{"model": "image classifier", "dataset": "histories of elementary cellular automata, time running down", "train_examples": 147500, "image_size": 48, "crop_scale_min": 0.8, "horizontal_flip": false, "rotation_deg": 5, "targets": ["rule"], "num_classes": 256, "arch": "swin", "norm": "layernorm", "norm_position": "pre", "activation": "geglu", "mlp_ratio": 2, "head_dim": 32, "fused_qkv": false, "bias": "all", "qk_norm": false, "parallel_block": true, "inner_norm": true, "patch_size": [2, 2], "depths": [1, 1, 4, 1], "widths": [64, 128, 256, 512], "label_smoothing": 0.1, "loss": "cross_entropy", "init": "orthogonal", "residual_init": "zero_last", "optimizer": "adamw", "lr": 0.0008, "beta1": 0.85, "beta2": 0.999, "eps": 1e-08, "grad_clip": 1.0, "gradient_noise": 0.1, "steps": 20700, "batch_size": 384, "epochs": 53.9, "lr_schedule": "step", "warmup_steps": 620, "weight_decay": 0.4}
Rows from block 3 of a small image classifier, named by matrix and row number. Rows with one number belong to one neuron. Each number is 200 + 20 x the weight over its row's rms, rounded and kept within 0 to 999. All counts start at 0.
Before each neuron's rows are labels from the 100 images, of 14848, where the neuron reaches its largest size: "top examples" is what is common among them; "colour at peak" is the nearest of a few named colours to the mean colour under the peak. Only what is clearly more common there than usual is listed. The data: histories of elementary cellular automata, time running down. In brackets: how many of the 100.
# gate: MLP gate (model.blocks.3.mlp.gate.weight, 512x256), inputs 156-207
# fc1: MLP up (model.blocks.3.mlp.fc1.weight, 512x256), inputs 156-207
# fc2: MLP down (model.blocks.3.mlp.fc2.weight, 256x512, transposed), outputs 156-207

top examples: 011 turns on (83); 010 turns on (81)
colour at peak: black (38)
gate.113,168,196,223,187,183,188,179,166,203,216,159,173,226,225,196,233,164,209,198,181,175,190,215,195,195,213,204,210,202,200,171,193,189,185,209,199,193,224,212,197,207,192,186,208,216,207,215,169,209,165,192,157
fc1.113,228,182,155,238,204,194,158,208,196,198,185,209,184,198,193,182,209,169,213,207,202,188,168,165,187,171,190,219,222,185,202,193,217,202,183,220,226,200,198,196,197,220,210,185,192,205,170,238,219,182,192,217
fc2.113,189,192,181,202,191,219,219,205,211,195,188,167,218,173,230,164,218,221,245,223,216,225,201,181,192,180,196,190,225,225,177,217,205,197,209,194,228,209,202,186,251,227,184,185,208,183,211,221,198,193,224,161

top examples: large cells (94); 010 turns on (81)
colour at peak: black (46)
gate.287,222,231,199,204,207,226,187,184,200,235,122,193,228,198,206,203,214,204,192,144,194,179,200,200,183,187,196,215,173,191,231,196,174,183,227,204,184,170,185,186,200,162,225,208,200,216,186,181,191,167,176,194
fc1.287,177,194,179,210,216,208,169,197,197,194,207,186,182,182,225,203,224,218,214,213,203,186,204,191,197,201,166,198,196,184,236,207,207,187,208,214,247,193,152,197,206,175,198,201,179,188,178,244,201,191,212,229
fc2.287,189,179,170,207,206,213,186,179,191,216,201,177,200,173,212,181,193,184,205,191,189,186,229,193,238,186,183,186,193,196,232,197,207,216,207,186,218,206,213,151,201,207,226,227,222,138,221,226,220,215,229,188

top examples: 001 turns on (80)
colour at peak: black (68)
gate.221,203,198,190,209,208,196,217,221,218,191,181,188,188,188,216,202,213,181,220,182,201,210,171,224,211,215,179,204,219,184,207,180,228,210,211,203,211,185,203,197,203,192,202,172,206,190,218,153,224,164,217,199
fc1.221,196,178,195,214,215,207,196,199,191,231,217,226,218,205,220,215,207,226,221,215,236,201,184,172,183,192,198,174,219,216,184,182,187,216,183,215,177,193,168,179,163,200,191,209,185,224,226,196,194,217,208,191
fc2.221,209,208,242,228,187,202,238,184,245,185,186,184,222,235,189,208,210,240,218,194,200,191,192,188,201,198,206,199,201,241,220,166,196,154,253,192,173,197,162,230,242,196,170,174,158,184,202,116,196,131,205,216

top examples: 111 turns on (76)
colour at peak: black (39)
gate.265,176,188,199,200,152,202,229,234,222,199,205,170,174,223,206,208,177,169,206,217,181,180,189,177,222,219,240,213,198,194,208,150,190,172,222,190,202,178,203,205,143,226,210,250,186,193,205,180,185,168,195,207
fc1.265,219,204,159,249,169,189,206,213,180,222,195,182,214,223,203,199,207,183,199,184,209,190,170,186,205,180,219,181,204,225,235,172,209,149,208,200,208,195,185,175,152,216,170,199,194,199,183,182,206,195,159,230
fc2.265,185,214,228,219,205,213,206,224,209,185,183,219,192,220,172,175,190,184,195,183,191,171,204,209,225,168,191,188,212,164,228,179,214,170,230,193,190,193,192,185,241,188,176,231,218,192,189,224,182,169,195,244

top examples: 001 turns on (98); large cells (87)
colour at peak: black (88)
gate.201,185,210,196,235,194,209,186,228,206,212,172,221,198,167,222,173,200,186,222,163,219,231,195,174,206,205,187,169,222,170,210,202,179,157,212,187,202,193,192,207,187,214,162,215,226,189,179,197,197,197,192,190
fc1.201,180,192,219,174,163,171,184,192,184,207,207,214,211,215,199,201,165,173,175,180,161,233,213,189,227,203,243,175,183,222,216,222,207,201,205,209,204,197,196,185,184,172,187,221,208,188,218,200,199,184,182,208
fc2.201,204,191,210,195,187,223,220,191,210,221,207,201,212,192,213,157,176,211,243,190,186,201,237,164,212,173,213,165,221,227,194,207,199,178,221,191,191,193,177,239,229,190,208,170,199,198,202,180,209,125,220,255

top examples: 011 turns on (84); 110 turns on (77); large cells (65)
colour at peak: black (37)
gate.416,187,190,209,187,209,205,228,165,225,169,150,211,170,215,240,202,195,210,191,181,239,219,221,195,220,186,194,226,199,217,203,227,227,216,204,179,227,198,190,200,218,236,184,182,184,206,200,186,197,181,217,223
fc1.416,180,170,204,212,194,188,196,196,190,218,198,186,209,178,205,218,185,208,222,173,229,183,184,193,214,176,211,201,198,185,202,230,188,246,163,162,224,204,183,193,209,207,179,211,189,193,229,202,225,186,217,190
fc2.416,171,188,181,207,217,210,285,222,189,211,169,212,188,223,190,193,178,224,180,182,211,213,211,151,202,205,192,192,217,209,232,185,215,205,239,190,207,199,190,218,196,211,204,204,193,213,218,202,159,142,239,222

top examples: rule: rule 137 (26)
colour at peak: black (43)
gate.350,170,226,188,174,183,229,208,200,192,214,177,193,183,186,209,197,211,187,203,174,187,214,235,196,215,203,170,183,179,198,239,194,224,187,258,202,197,242,183,186,170,176,191,190,194,182,231,220,220,164,213,185
fc1.350,210,196,165,190,171,171,186,200,198,219,176,169,232,188,211,230,199,166,212,208,201,192,185,175,211,184,197,189,200,190,200,166,219,189,193,188,213,201,208,182,191,200,215,198,208,172,210,227,213,202,184,185
fc2.350,171,185,169,202,226,188,186,170,216,206,211,196,176,183,211,221,161,225,219,186,178,207,205,190,188,204,198,193,234,206,197,189,183,200,189,199,244,218,201,181,199,192,188,173,226,232,172,213,242,200,197,195

top examples: 010 turns on (94)
colour at peak: black (62)
gate.74,170,231,258,185,216,209,179,226,226,180,202,179,206,168,196,171,189,205,201,215,233,181,225,170,184,200,180,177,149,150,192,199,206,222,206,169,179,208,147,196,200,198,185,199,226,186,210,163,203,200,224,184
fc1.74,183,193,182,186,175,209,231,189,205,188,191,188,188,209,197,200,185,206,206,192,175,217,182,166,190,185,219,215,201,269,210,171,243,188,224,179,211,202,228,198,201,177,205,204,212,185,221,221,199,175,205,225
fc2.74,183,222,172,183,222,163,193,160,208,207,194,189,180,186,222,197,167,215,195,179,203,221,187,178,220,179,218,214,204,163,223,197,189,220,200,191,236,205,188,205,176,154,232,217,205,205,233,200,171,199,197,194

top examples: 110 turns on (95); 111 turns on (89); 100 turns on (87); large cells (77)
colour at peak: white (36)
gate.393,210,200,219,221,197,194,164,157,247,177,199,204,212,209,195,215,213,217,211,161,208,162,142,207,189,204,209,196,221,206,201,203,189,201,183,214,199,180,191,236,217,200,207,227,153,184,201,189,166,205,190,189
fc1.393,203,226,192,188,187,178,180,221,177,223,185,192,192,167,148,215,207,187,200,225,200,236,207,178,208,182,162,208,202,253,196,190,193,217,197,221,213,224,215,199,206,211,187,192,213,199,176,199,205,185,213,215
fc2.393,236,166,159,162,183,187,208,206,185,193,215,188,216,221,143,230,182,198,227,227,163,201,174,198,179,203,201,211,192,233,202,199,218,229,198,171,206,224,208,182,185,226,215,171,215,211,176,221,197,190,203,191

top examples: 010 turns on (85); large cells (69)
colour at peak: black (40)
gate.348,207,189,170,210,179,215,214,180,203,200,163,186,180,223,172,204,190,215,192,197,205,191,208,222,177,232,230,171,187,220,177,200,198,205,215,208,170,195,224,204,205,189,242,189,160,210,188,175,188,175,190,185
fc1.348,222,208,184,175,198,194,190,199,215,227,186,198,189,227,206,202,183,182,190,206,190,212,202,214,227,193,225,217,198,199,232,223,197,200,183,211,172,149,185,187,195,152,215,237,190,162,229,167,204,225,194,181
fc2.348,171,184,171,177,176,160,176,172,176,190,188,194,209,219,209,219,179,190,188,185,205,191,171,203,186,187,231,236,187,203,179,243,196,216,185,177,185,216,213,202,165,183,221,203,212,228,220,184,174,208,225,178

top examples: 111 turns on (100); 010 turns on (99); 101 turns on (81); 001 turns on (76)
colour at peak: white (30)
gate.297,196,201,194,184,218,200,175,179,159,170,202,212,195,221,231,203,223,196,177,208,210,196,185,246,198,192,220,210,186,225,198,227,202,204,163,198,212,179,209,191,181,196,198,236,197,219,195,235,205,206,187,179
fc1.297,187,219,196,192,225,180,179,186,172,197,172,236,212,189,172,186,204,209,195,161,196,175,190,159,220,200,197,186,207,172,254,187,177,210,225,184,183,181,185,187,169,180,190,200,188,202,181,176,187,149,170,193
fc2.297,232,205,199,213,185,173,224,169,230,195,206,205,178,210,213,203,193,173,220,155,172,197,215,176,219,201,196,194,218,203,191,206,178,221,213,190,213,173,183,199,187,205,192,205,215,224,183,174,181,182,201,183

top examples: 100 turns on (86); 101 turns on (77)
colour at peak: black (45)
gate.431,180,205,184,187,215,230,197,184,191,186,198,176,239,194,224,197,191,194,211,173,215,176,173,200,170,215,190,187,191,216,175,206,153,172,220,221,174,205,202,190,206,182,221,193,234,213,209,167,207,201,222,181
fc1.431,207,220,186,211,210,212,166,192,223,231,196,217,177,180,219,183,200,178,236,200,163,215,210,203,223,171,231,209,220,198,191,167,208,210,198,207,201,177,182,195,220,196,179,206,213,176,234,206,184,195,165,232
fc2.431,178,208,228,194,187,203,243,219,206,167,202,222,210,226,205,189,189,181,190,167,214,204,192,196,169,182,216,187,205,190,220,183,220,175,238,189,197,186,202,162,203,185,200,218,193,203,208,204,172,207,221,228

top examples: 101 turns on (77)
colour at peak: black (45)
gate.488,189,215,212,182,182,203,204,204,216,149,188,191,169,189,229,188,213,183,183,200,205,181,179,182,202,208,174,191,183,214,254,180,196,195,250,196,220,201,197,223,176,221,163,222,200,178,219,208,185,183,217,236
fc1.488,213,212,184,180,193,191,219,204,179,202,167,176,200,249,193,193,211,195,184,213,241,198,193,169,220,219,185,204,179,180,211,191,227,199,206,206,171,219,172,196,199,177,223,235,209,201,189,201,184,152,136,185
fc2.488,198,191,174,204,227,207,193,206,193,217,206,176,182,211,189,188,216,196,190,194,204,192,234,220,187,198,216,200,186,197,183,194,221,194,166,210,208,182,235,182,187,183,227,206,246,202,180,210,243,246,185,201

top examples: 111 turns on (77)
colour at peak: black (48)
gate.97,191,191,206,201,168,192,227,200,208,188,196,192,205,215,175,220,196,182,222,222,200,213,199,186,178,222,202,176,212,199,224,199,181,207,201,198,201,203,184,211,172,215,187,192,195,217,202,193,194,183,210,199
fc1.97,219,197,220,233,205,208,200,219,216,194,198,186,163,245,198,228,194,189,211,166,173,221,183,167,194,206,173,192,144,203,214,179,254,196,200,199,184,198,189,201,168,185,193,211,190,242,178,170,181,203,184,214
fc2.97,192,201,178,211,214,211,209,241,224,206,196,249,181,196,236,206,202,215,214,186,203,220,211,223,251,204,165,182,195,169,200,227,219,164,195,204,214,202,205,238,212,198,182,197,206,233,180,214,196,198,184,177

top examples: 100 turns on (76)
colour at peak: black (51)
gate.15,232,188,189,216,174,210,192,199,221,212,208,164,160,217,216,201,194,178,248,188,214,195,180,182,175,197,178,208,216,193,188,196,217,241,202,193,169,223,186,210,213,213,171,189,191,186,199,214,238,168,171,204
fc1.15,215,175,216,206,199,201,226,211,187,149,174,206,197,211,183,201,211,175,187,181,217,214,181,215,184,231,197,238,218,174,195,182,233,211,186,225,194,200,203,176,196,205,189,210,170,192,209,233,188,216,227,236
fc2.15,219,197,181,173,224,183,218,217,235,241,216,202,164,236,189,200,170,189,197,210,198,195,205,241,213,231,188,216,156,221,193,223,206,189,186,192,197,200,228,218,162,182,215,183,216,221,197,178,227,197,164,188

top examples: 001 turns on (99); large cells (90)
colour at peak: black (57)
gate.420,217,200,179,218,182,203,182,173,201,198,152,195,176,179,231,229,186,213,220,198,217,216,168,198,214,186,181,178,220,212,216,184,192,189,204,198,217,226,184,174,209,184,134,197,193,238,180,199,191,192,184,173
fc1.420,177,199,197,170,184,176,134,221,192,214,212,225,187,214,215,177,183,221,251,239,238,194,209,199,227,178,213,224,159,224,177,222,207,213,181,203,159,207,205,216,182,201,188,183,208,198,178,182,173,206,180,173
fc2.420,190,186,190,187,186,202,212,228,207,226,192,198,224,172,224,171,220,171,226,215,205,216,220,202,174,152,187,199,216,223,164,216,217,165,174,219,204,194,198,214,202,211,211,152,209,200,204,212,198,195,177,182

top examples: 100 turns on (90)
colour at peak: black (77)
gate.148,192,202,198,198,159,212,208,202,196,220,159,203,187,217,208,174,193,190,219,204,213,220,173,160,189,187,217,180,192,211,202,169,231,197,237,217,167,202,151,208,196,181,169,174,207,203,218,170,173,146,191,223
fc1.148,194,230,225,212,208,216,184,199,197,207,227,191,211,187,181,201,179,190,184,194,141,196,199,177,237,196,193,174,222,212,178,182,196,180,213,232,211,236,211,197,192,193,199,205,225,218,191,185,207,210,191,205
fc2.148,203,161,187,198,228,205,210,180,231,200,186,208,200,178,200,232,191,222,184,204,225,205,195,201,194,231,181,208,169,184,185,190,193,204,210,206,195,199,167,188,195,198,207,194,208,200,177,176,172,169,199,189

top examples: large cells (98); 001 turns on (95)
colour at peak: black (42)
gate.306,195,220,179,192,231,208,174,192,194,174,172,198,221,180,184,225,206,219,186,220,186,182,185,194,217,189,201,210,189,151,240,162,203,167,188,216,202,184,182,196,193,209,214,232,202,226,215,182,165,150,198,189
fc1.306,199,192,185,220,143,222,205,209,222,212,247,201,186,203,206,201,203,176,218,223,228,211,216,203,204,209,238,186,200,221,200,203,204,216,210,184,214,229,227,208,233,218,184,181,202,177,199,206,189,247,186,194
fc2.306,205,191,190,213,223,255,202,202,169,193,163,199,231,212,199,188,178,233,229,203,217,185,187,211,205,166,169,229,207,172,197,208,183,192,189,212,197,198,193,204,202,221,220,175,171,212,218,193,201,182,206,183

top examples: 001 turns on (100); large cells (98); 011 turns on (79)
colour at peak: black (41)
gate.500,200,217,185,215,191,206,188,157,195,211,161,198,202,183,231,213,219,228,192,189,183,209,182,187,200,192,176,197,217,164,230,195,187,185,215,194,197,188,173,202,162,195,182,225,203,227,195,191,177,143,201,184
fc1.500,207,187,213,213,251,168,231,190,211,172,191,202,204,182,242,200,213,209,185,170,180,187,193,188,198,218,217,223,207,216,188,173,205,169,229,190,209,220,210,205,208,228,200,209,179,230,183,181,165,196,205,219
fc2.500,214,223,184,215,183,183,193,141,181,206,189,169,188,220,213,200,223,194,200,180,182,197,155,220,236,200,182,209,177,188,221,194,212,214,209,186,235,227,231,187,196,184,187,217,215,158,186,213,198,218,173,197

top examples: 011 turns on (98)
colour at peak: black (39)
gate.124,192,196,202,214,211,203,197,228,197,202,201,211,175,218,190,204,236,200,207,179,240,167,220,169,178,174,217,210,157,212,224,156,210,208,194,188,197,207,193,194,178,202,204,184,197,185,225,197,225,191,194,205
fc1.124,188,207,183,172,182,176,215,192,220,206,170,192,220,199,197,234,175,170,202,228,147,221,178,188,223,219,208,215,241,178,210,184,213,180,213,214,175,201,197,220,239,197,170,228,183,206,186,208,163,190,192,211
fc2.124,195,188,211,184,158,190,178,242,170,170,226,207,205,216,231,193,190,182,210,199,209,181,202,172,193,216,212,169,241,208,192,203,202,216,167,200,211,170,192,212,218,230,194,209,254,211,198,221,183,217,199,193

top examples: 010 turns on (93)
colour at peak: black (36)
gate.281,162,193,184,180,201,204,187,189,247,184,174,220,179,217,180,203,234,208,210,207,231,192,189,199,195,222,227,197,195,185,179,191,221,216,230,219,151,194,247,193,226,195,184,213,203,214,178,237,195,177,228,206
fc1.281,180,227,163,179,208,190,203,169,200,197,192,175,218,164,224,211,233,201,173,189,196,206,191,212,244,203,213,201,207,221,198,202,180,174,210,176,180,198,221,182,208,202,201,202,187,211,190,210,210,201,189,221
fc2.281,219,204,215,219,203,224,203,219,186,196,181,181,213,203,166,211,181,197,217,215,167,198,195,200,181,207,165,187,199,220,178,169,187,198,218,218,199,251,229,181,196,243,183,200,199,224,164,233,237,188,195,184

top examples: 101 turns on (91)
colour at peak: black (55)
gate.345,149,195,227,214,191,191,242,185,219,205,196,194,205,210,233,205,183,189,203,192,203,169,191,182,182,175,222,213,213,202,199,188,222,188,192,167,198,230,193,188,209,235,184,196,190,208,194,220,170,179,190,181
fc1.345,160,195,225,204,163,201,203,192,177,203,228,201,186,202,233,186,207,192,217,210,217,198,166,226,212,203,227,162,188,195,214,198,209,165,219,184,173,206,191,177,203,207,194,179,205,197,203,207,187,219,191,192
fc2.345,202,195,191,203,184,191,218,160,195,205,242,220,202,209,187,187,193,199,192,202,238,208,208,215,194,208,188,220,186,214,200,222,183,193,183,232,173,174,184,200,174,162,199,165,176,209,184,224,201,232,209,211

top examples: large cells (88)
colour at peak: black (58)
gate.171,194,221,173,217,202,239,192,223,213,212,179,176,202,183,240,187,239,200,199,184,172,175,222,218,190,162,159,173,201,208,205,192,220,171,215,198,203,220,215,190,160,191,203,205,189,175,231,209,233,193,237,203
fc1.171,213,195,172,199,165,162,181,179,201,173,182,151,230,193,221,202,201,187,199,195,213,191,186,181,199,198,170,184,204,214,198,183,194,182,219,212,184,226,213,193,190,181,212,199,203,184,200,219,183,183,213,178
fc2.171,151,194,179,179,170,150,201,206,202,190,214,218,163,186,240,215,157,186,220,184,183,220,223,158,220,210,209,214,251,197,227,194,200,230,171,193,223,190,191,206,189,187,192,227,210,219,217,232,178,192,219,212

top examples: large cells (82)
colour at peak: black (100)
gate.396,170,233,215,191,210,209,185,192,193,220,212,203,193,210,208,194,244,209,226,198,192,231,186,198,196,207,154,217,177,165,193,188,205,183,203,194,180,206,179,210,206,211,191,195,202,219,198,167,207,188,205,202
fc1.396,189,214,180,217,181,196,205,175,179,222,210,197,189,218,207,208,218,185,202,197,170,186,215,220,220,211,176,202,196,213,224,199,229,221,153,188,190,209,236,207,180,196,229,183,191,168,179,212,189,243,179,233
fc2.396,204,209,203,194,147,201,200,202,196,203,221,198,194,208,189,197,224,174,226,225,179,232,213,166,213,200,229,174,205,232,192,182,201,190,210,218,182,199,195,203,216,217,173,208,182,225,187,204,189,149,205,225

top examples: 010 turns on (91)
colour at peak: black (97)
gate.319,221,167,188,176,179,182,204,184,215,219,187,206,203,195,197,195,198,235,201,207,184,187,183,224,216,221,185,211,191,211,199,194,217,186,211,203,196,197,226,239,181,204,180,187,214,151,201,197,188,224,203,197
fc1.319,198,210,222,178,226,179,177,175,185,229,209,201,223,172,187,222,211,217,205,217,161,191,199,205,207,179,203,239,191,198,196,232,195,193,207,179,211,182,201,185,201,189,214,183,208,221,195,178,183,179,196,200
fc2.319,181,210,167,181,210,173,197,173,225,197,168,168,188,208,210,214,161,201,210,167,182,177,198,192,208,206,216,211,215,190,249,201,196,226,225,184,188,169,201,204,188,186,220,210,172,206,219,182,186,135,247,203

top examples: large cells (72)
colour at peak: black (38)
gate.192,173,210,186,187,178,197,228,182,208,175,194,180,224,201,227,178,201,204,194,194,196,174,213,235,206,190,144,222,181,214,200,171,206,162,225,209,209,218,190,176,177,200,220,203,246,193,180,204,195,189,231,189
fc1.192,166,217,201,175,168,190,210,227,239,169,215,194,203,221,211,189,169,217,209,218,174,208,201,201,205,238,195,180,218,213,179,214,202,259,193,214,194,186,180,194,211,194,201,196,186,215,175,159,183,211,224,212
fc2.192,213,190,192,198,232,219,183,226,196,199,179,174,217,165,196,216,237,218,209,205,186,149,202,193,174,167,223,197,213,190,170,202,186,198,173,184,226,212,200,226,213,209,197,240,195,173,212,200,232,192,219,219

top examples: 110 turns on (99); 111 turns on (98); 011 turns on (94); 101 turns on (83)
colour at peak: white (33)
gate.303,182,212,172,169,186,199,198,185,215,209,199,186,200,203,217,217,233,196,235,239,195,204,201,218,190,207,216,204,219,208,188,172,217,174,197,238,231,236,202,202,202,178,177,219,207,144,222,200,192,219,215,179
fc1.303,235,166,222,226,204,189,214,219,221,186,165,194,215,206,220,187,182,217,197,173,212,170,188,196,227,195,158,227,193,180,204,210,222,213,192,173,191,195,213,221,249,238,224,183,200,202,164,209,212,171,213,229
fc2.303,217,186,206,182,203,197,218,205,184,156,226,215,195,214,245,197,184,179,182,219,209,218,165,193,201,225,200,188,230,205,191,223,221,249,190,182,165,184,181,214,183,235,215,211,185,241,194,185,161,198,203,185

top examples: large cells (97)
colour at peak: black (53)
gate.232,205,179,189,230,208,209,184,182,190,195,186,218,201,211,210,217,209,187,212,186,205,200,235,194,203,233,163,194,229,218,222,184,194,237,174,217,233,182,188,209,204,199,229,214,219,228,162,237,246,176,195,192
fc1.232,246,203,247,183,195,207,204,199,224,179,206,183,163,229,203,176,162,207,195,183,216,216,191,209,216,236,192,211,179,192,223,205,205,180,216,208,156,196,180,215,192,172,212,198,182,190,232,181,203,211,175,203
fc2.232,175,188,191,207,211,225,193,178,165,221,203,205,207,206,212,196,197,161,203,187,189,188,184,203,221,195,226,195,206,205,208,236,188,173,193,193,203,213,231,223,207,209,192,205,190,174,217,200,201,205,178,164